config.yaml
model: "audio frame classifier"
dataset: "telephone keypad tones over noise or synthetic speech"
train_examples: 39062
n_mels: 80
hop_length: 160
input: "log_mel"
spec_augment: true
win_length: 512
num_classes: 17
output_stride: 2
arch: "crnn"
norm: "batchnorm"
hidden_act: "mish"
depths: [1, 2, 2]
kernel_size: 5
stem: "single"
widths: [96, 144, 208]
rnn_width: 192
rnn: "lstm"
bidirectional: true
rnn_residual: false
rnn_layers: 6
label_smoothing: 0.05
optimizer: "muon"
muon_scale: "match_rms_adamw"
learning_rate: 0.0057
momentum: 0.95
nesterov: true
orthogonalizer: "newton_schulz_5"
adamw_lr_other_params: 0.00076
sam_rho: 0.05
max_steps: 600
batch_size: 48
epochs: 0.7
lr_schedule: "step"
warmup_steps: 30
weight_decay: 0.3
adamw_weight_decay_other_params: 0
Rows from block 7, named by matrix and row number. Each number is 128 + 24 x the weight over the matrix's rms, rounded and kept within 0 to 255. All counts start at 0.
# weight_ih_l0_reverse: LSTM input weights, backward direction (gates i, f, g, o stacked) (model.rnn.2.rnn.weight_ih_l0_reverse, 768x384), inputs 256-383
weight_ih_l0_reverse.538 [120 114 142 125 115 114 164 135 111 153 128 112 106 103 135 147 133 130 157  90 127 132 129 105 137 112 139 141 122 118 123 123 173 123 163 155 138 113 135  89 135 176 113 145  91  97 130 119 151 125 133 154 119 130 126 119 139  94 118 113 153 127 132 107 172 133 127 156 117 123 121 127 166 105 193 132 151 113 129  76 129 130 142 169 147 110 138 148 139 146  86 110 150  81 124 157 121 105 127 139 102 117 139 145 111 164 142 128 108  96  79 121 161 105 150 100 110  83 164  79 120 107 167 130 136 166  94 154]
weight_ih_l0_reverse.539 [131 157 118 151 145 153 138 149  85 133 153 140 132 118 111 170 158 160 132 159 156 131 126 137  92 142 126 130 132 127 156 139 147 123 122 102 155 131  84 148 162 138 115 161 141 120 122 121 130 150 143 126 131 140  98 173 110 100 143 151 118 136 152 148 114 113 160 145 168 121 148 146 112 111 124 154 143 136 103 110  86 115 110 129 141 128 118 158 162 135 135  63 146 140 154 119 109 128 149 122 129 170 113  87 124 129 104 129  87 124 166  95 122 140 148 130 131 144 170 112 167 144 135 136  80 173 133 131]
weight_ih_l0_reverse.540 [120 141 135  85 104 154 156 162 125  94 119 144  63 185 105 140 183 102 152 116 125 103 149 130 101 148  96 129 107 136 134 158 113  94 112  97 139 151  98 103 131 197  93 134 136 117 100 148 146 123 126 120 144 106 149 116 121 136 143 138  95 114 171 134 164 101 106 110 158 126 131 116 138 147 145 110 151 114 101 117 165 132 121 135 139 180 126 133 141 122 150 135 117 124 141 110 110 128  94 133 116 154  88 124 105 198 140 112 101 138 122  82 123 133 112 138 123 135 138 106 134 138 147 106 104 113 123 157]
weight_ih_l0_reverse.541 [123 166 137 132 117 138 127 141 143  95  90  72 131 127 137 114 118 159 141 151 117 112 114 142 132 117 147 142 123 115 106 124 121 126 150 125 142 126 124 153  90 151 138 148 141 136 132 128 166 114 105 148 162  97 172 107  97 122 148 146 133  99 111 110 170 114 129 100 129 131 118  84  94 153 189 128 152  98 157 175  80 114 128 103 109 110 132 168 125 106 130 160  90 151 144 138 144 147 157 120 146 137  96 136 155 147 146 135 134 138 120 130 133 109 116 111  78 123 161 127 123 124 124 174 118 146 106 185]
weight_ih_l0_reverse.542 [119 116 152 128 131 159 122 105  72 193 158 111 161 105 165 147 132 146 118 105 128 130 119 143 146 115 102 122  84 125 158 109 119 157 100 153 154  69 129 121  84 117 157 123  88 120 122 126 109 127 143 119 133 119 117 129 145 126 110 149 127 145 152 123 139 111 105 111 128 152 131 122 113 174 102 158 133 103 142 107  95 145 136 114  96 109 167 125  88 176 110 110 108 145 119 117 162 180 132 141 112 122 155 156  92 120 117 118  90 143 125 144 144 148 135 127 161  88 109 121 106 108 119 118 113  98 117  77]
weight_ih_l0_reverse.543 [124 165 131 136 107 137 119 128 112 144 117 116 125 161 114 139 144 139 124 119 101 157 154 146 127 137 162 122 140  81 114 115 142 102 157 126 135 169 104 121 122 117 132 131 110 141 117 124 129 160 134 147 115 169 165 141  97 193  90  90 123 148 162  98  99 116 115 134 116 158 161 130 120 143 111 117 176 147 157 134 122 137 161  82 124 123 160 138 161 109 126  98  87 130 140 146 101 149 136 142 146 100 121 118 105 143 143 152  71 122 135 125 107 114 150 121  96  97 169  99  99  95  90 130 118 154 133  90]
weight_ih_l0_reverse.544 [140 106 134 125  96 150 146 136 164  98 171 106 136 153 111 117 147 112 124 116 109 160 142 153 132 177 126 123 128  88 117 162 165 103  95 114 136 120  91 114 152 160 127  97 130 184  97 100 108 124 137 111 128 164 149 103 128 116 118 117  91 129 125 150 103 110 125  93  96 132 143 154 141 133 177 123 114 107 132 147 130 152 127 121 130 146 103 121 121 130 116 103 145 102 160  85  96 126 166 117 115 113 159 100 104  62 158 116 137 104 139 148 171 149 103 130 111 178  84 131 136 135 123 114 166 150 109 163]
weight_ih_l0_reverse.545 [ 90 127 120 138 152 103 150 174 110 123 105 126 120 118 124 113 138 146 119 128 154 152 120 160 121 149 152 121 124  72 121 140 128 106 154 150 141 102  77 159 124 119 121 139 136 120 123 133 131 128 127 143 110 119 117 128  89 134 109 135 120 142 178 130 118 126 131 136 110 114 156 157 155 113 123 114 127 135 154 146 138 133 119 104 150 129 145  81 124 145 166  98 101 116 132 113 133 142 168 115 117 139 168 135 135 102  97 116 140 119 157 149 107 117 118 131 144 106  86 165  99  92 103  94 164  91 109 155]
weight_ih_l0_reverse.546 [100  96 158 152  92 132 152 115 113 155 118 121 106 112 136 139 126 137 146 128 127 119 101 155 141 149  87 118 118 134 104 149 134 132 110 126 156 119  94 146 119 105 109 119  87 156 138 124 120 108 110 125 177 115  82 108 147 161 158 135 105  70 140 141 117 118 103 127 130 154 134  95  96 148 127 122 136 117  85 140 107 105 133 141 110 152 118 160 120 111 162 138 164 106 126 112 159 135  96 124 108 137 177 146 154 144 145  75 155  59 144 138 128 156 114 125 110 140 158 147 178 135 152 130 111 150  86 136]
weight_ih_l0_reverse.547 [ 89 146 145 143 126 140 125 129 155 129 131 123 113 139 122  82 122 144  97 131 140 148 114 105 133 134 156 166 109 119 165 118 158 158  88 142 142 152 125 173 147 111 141 113  95 119 135 112 140 115 109 114 129 115 163 163 121 113  96 123 116 167 136 133 135  66 111 141 113 114 106 150 105  94 136  94 147 130 130 122  98 129 111 115 103 140 151 126 130 174 140  98 152 100 148 140 138  90 135 100 161 139 137 122  65  87  79 185 122 140 136 133 141 146 128 135 107 157 115 106 136 130 180 115 138  94 146 173]
weight_ih_l0_reverse.548 [134 123  79 106 108 188 160 112 126 131 126 136 178 137 102 129  57 114 139 138  93 107 108 140 137 148 102 145 126 157 155  92 136 158 106 167 160 128 158  94 132  96 138 140 100 119 150 123  96  88 106 113 122 137 118 113 154 107 138 134 106 152 127 154 129 111 111 140 116 119 118 115  89 118 146 130  94 109 125 125 128 123 123 142 120 117 176 116 124 137 125 146 132 160 150 180  78  89  86 148 150 156 127 111 179 158  44 128 132 135 108 128 148 157 111 157 137 127 115 106  97 116 129 120 132 101 143 172]
weight_ih_l0_reverse.549 [135 115 114 149 158  77 132  94 153 188 124 172 158 150 159 136  95 149 132 142 125 147 162 126 127 134 154 109 117 115 115  96  92 123 118 160 130 107 165 157 134 163 117 126 128 128  85 127 153 124 125  99  47 118 112 149 123 125 137  83 117  94 134 153 119 134 111 152 118 151 122 119 149 133 128 136 102 204 154 110 108  79 124 110 166 126 159 160 162 135 133 110 134 112  95 102  94 151 102 146 112 158 173 138 164 105 113 107 114  77 142 135 135 126 117  80 115 133 137 143 100 149 171 128  96  89 126 127]
weight_ih_l0_reverse.550 [117  97 159 147 148 135 124 110  96 124 110 136 146 131 146 160 169  66  93 102 154 171 139 140 153 118 122  85 136 114 134  82  89  97 170 124  91  86 139 137 126 169 138  96 106 118 157 101 135 139  94 142 153 163 167  56 136  98 143 169 176 136  74 109 133 123 120 138 113 162 160 120 142 140 132 197 121 182 114  99  91 144 169 123 118 193 125 137 137 141 101 124 165  79 130 165 179 139 158 167  86 140 191 125  81 121  94 133 148 192 140 139 133 128 117 126 139 112 114 123 140 112 110 139 129 133 132 125]
weight_ih_l0_reverse.551 [160 154 141 134 112 146 146 123 123  98 143 159 138 120 113 106 145 123 123 136 116 169 123  77 134  74 193 140  91 129 148 125 136 125 145 177 172 159 125 200 128 140 106 118 153 152 111 169 144 119 141 145 149 138 102 134 140 135 136 211  60  71 131 151 113 101 138  95 113 133 135 122 108 115 105 133 158 119 132 132 132 160 154 106 136 112 106 128 137 138 103 104  87 109 147 125 116 109 110 106  84 118 104 113 120 134 104  93  85 155 125 130 117 116 124 197 133 150 105 133 164 146 144 135 152 169 126 165]
weight_ih_l0_reverse.552 [148 145 143 143 137 149 127 136  86 140 148 171 173  57 123 171 114  98 116  98 121 136 133 150 124 123 119 132 162 122 143 121  69 126 145 115 105 165 107 135 163 139 142 109 149 131 162 139 120 131 143 130 140 129  91 136 112 122 138 162 179  45 149 127 100 120  88 119 116  93 113 132 136 140 136 149 136 117 130 154  87 114 150 132 115 153 155 160 134  72 150 109 102  93 138 176 148 103 113 123 131 127  70 110 150  97 129 182 137 135 140 125 138 148 128 139 177 137 127 151 185 140 125 116 132 157 134 136]
weight_ih_l0_reverse.553 [152 155  81 147  94 122 155 132 107 153 169  99 128  92 114 139 102 141 143 158 103  91 165 142 137  98  75  93 146 113 119 124 132 120 156 187 135 136  85 147 140 146 117 102 149 100 134 113 113 149 185  95 135  80 135 101 150  78  99 120 146 162 134 140 158  60 140 115 113 136 140 118 196 119 154 113 136 122  93 172 102 110 138 144  97 141 122 125 112 151 124 125 131  85 104 121 143 126 103 144 148 141 127 161 156 160 154 139 121 140 159 135 155 146 107  97 140  75 157 124 133 102 150 133 151 132 112 119]
weight_ih_l0_reverse.554 [158 183 103 123 127 115 167 124 113 148 175 132 120 130 142 105 149 136 120 131 106 136 139 141  90 176 116 157 160 107 148 164 144 140 137 105 104 162 104 145 148 144  97 122 128 110 144 124 133 114 138 144 148 180 108 129 152 135  95 141 120  86 142  97 113 148 124 100 163  80 135 174 161 123 138 139  85 138 127 141 124 132 142 145 113  94 131 141 147 133 172 117 153 129 144 142 121 173 140 116 131 118 162 130 155 115 115 124 130 147 132 111 112 113 150 155 146  60 109 117  89 155  93 109 132 112 120 131]
weight_ih_l0_reverse.555 [116 101 104 128 106  87 113 136 136  72  66 154 134 207 134 165 135 128  67 174 144 127 118 155 111 130  77 129 103 121 165 150 160 142 132  82 144 160 170 101 145 152 128 123 116 166 121 133 114 124 159 136 111 169  94 154 135 126 153 133 129 150 174 153 151 122 141 141 122 151 131 136 114 116 144  98 126 153 139 105  94 117 186 128 109 111 130 139 119 126 124 153 105 111 110 137 104 121 154 146 104 110 133  93 175 127 121 134 137 172  95  94 126 120 105 171 117 161 124 117 132 110 138 142 100 128 171 116]
weight_ih_l0_reverse.556 [130 146 122 161 145 154 133 147 124 133 114 154 103 114 152 117 147 107 143 129 100 119 117 100 164 109 142  93 148 137 108 117  98 122 138  61 121  83 120 135 128 146 140 154 108 171 109 138 135 113  92 113 139 114 189 134 154 142 161 115 152 125 182 119 141 113 134  98 120 141 114 115 145 159 128 111 133 124 103 101 114 158  95 100 153 111 124 116  94 108 118 112 122 103 100 106  76 155 124 101 119 114 161 140 153 109 136 139 150  87 104  98 111 131 133 101  96 146 129 133 100 130 138  84 141 111 139 139]
weight_ih_l0_reverse.557 [103 136 131 145  67 104 140 109 100 107  83 123 154 119 126 156 116 154 144 106 140 118 146 129 102 133 143 128 139 111 142 133 145 146 105 108  88 175 144 132 133 125 149 109 156 141 139 143 167 149 110 111 114 177  90 119 173 125 113 125 102  84 127 148 166 135  90 151  89 163 116 131 146 133 188 124 178 123 137 153 139 133 119 133 113 174 145 139 101 136 158  98 136 111 150 120 132 108 139 162 154 163 126 124 117 111 118 140 112 136 118 137 127 146 175 142 103 190  88  81 126 135 136 143 136 152 136 125]
weight_ih_l0_reverse.558 [105 174 164 101 151 104 149 128 152 107 131 138 144 120 154 115 129 145 156 120 110 150 166 124 135 117 148 134 122  97 115 125 150 129  81 150 132 134 107 116 117 142  91 196 148  93 125 135 153 158 177 116 109 107 108 133 183 149 164 133 148  90 139 111 130 132 118  81  94 121 110 133 146  78 138 127 125 104 154 137 107 153 126 140  97 116  98  95 142 134 115 136 123 113 151 137 147 119 112 110 113 127  95 120 106 132  96 115 133 138 117  91  98 108 143 106 109 108 135 154 147  79 169 107 137 136 131 148]
weight_ih_l0_reverse.559 [ 98 113 149  90 132 129 113 107 115 104 105 171 116 123 150 138 161 140 118 126  93 125 127 113 146 122 156 127  83 131  99  78  97 145 132 105 105 142 139 150 118 116 189 104 112 140 120 147 137 123 119 143 159 115 163 153 148 136 171 116 107 101 119 121 176 100 138 177 163 158 153 150 130 131 162 119 154 131 129 175  99 128 150 157 113 197  48 128 138 122 151 116 137 118 153 138 144 132 100 154 134 127 157 154 186  91 126 153 181 144 114 159 116 137 177 166 109 205 170 111  68 139 147  93 142  67 115  77]
weight_ih_l0_reverse.560 [126 131 157 111  83 139 148 126 118 152 113 135 122 145 143 139 147 132 170 160 104 133 146 160 183 141 178  96 126 136  79 115 124 100 159 182 162 112 107  84 138 123  85 158 132 118 151 131 118 180 144 143 151 120 139 149 164 133 102  96 103 158 105 102 175 177 124 120 145 135 119 136 183 122 162 139 127  95 148 105 139 136 121 135  83  92 135 148 102 118 104  76 129 136 142 139 134 157 118 121 115 126 122 105 141  91 134 114 144 160 153 145 140  85 130 112 150 113 135 101 157 150 109 122  97 118 119 155]
weight_ih_l0_reverse.561 [137 134 133 108 104  96 105  92 162 132 145 152 131 137 153 140 140 135 159 185 119 104 149 144 138 170 143 125 130 124 134 105  98 150 112 112 115 118 140  72 154 128 137 137 122 147 157 152 105 145  53 158 166 129 103 129 148 114  77 105 137 147 138 112 134 101 141 135 112 120 129  90 123 121 139 119 104 145 124 111 140 164 169  95 115  79 129 100 139 143 108 122 135 121  90 116 106 157 186 111 164  89 136 134 132 129 113 127 109 132 169  97 132 119 132 118 130  77 135  67 117 166  84 156 124 108 159 126]
weight_ih_l0_reverse.562 [137 136 113 146 126 164 103 126 122  75 103  95 155 105 146 127  94 134 119 130 184 120 113 159 155 131  88 117 127 123 121 143 154 127 131 122 159 172 151 131 130 130 112 150 118 122 142 153  98 151 163 112 154 156  86 104 101 110 107 118 126 156 139 133 159 153  94 171 131 117 163 162 121 174 118  93 152 147 104 152 107 104 104 132 157 130 141 135 134 130  92 169 124 144  92 126 133  69  87 122 108 152 173 123 133 101 114 130 126 117 109 143 164  78 128 145 131 177 157  91 146 113 104 120 119 140 114 164]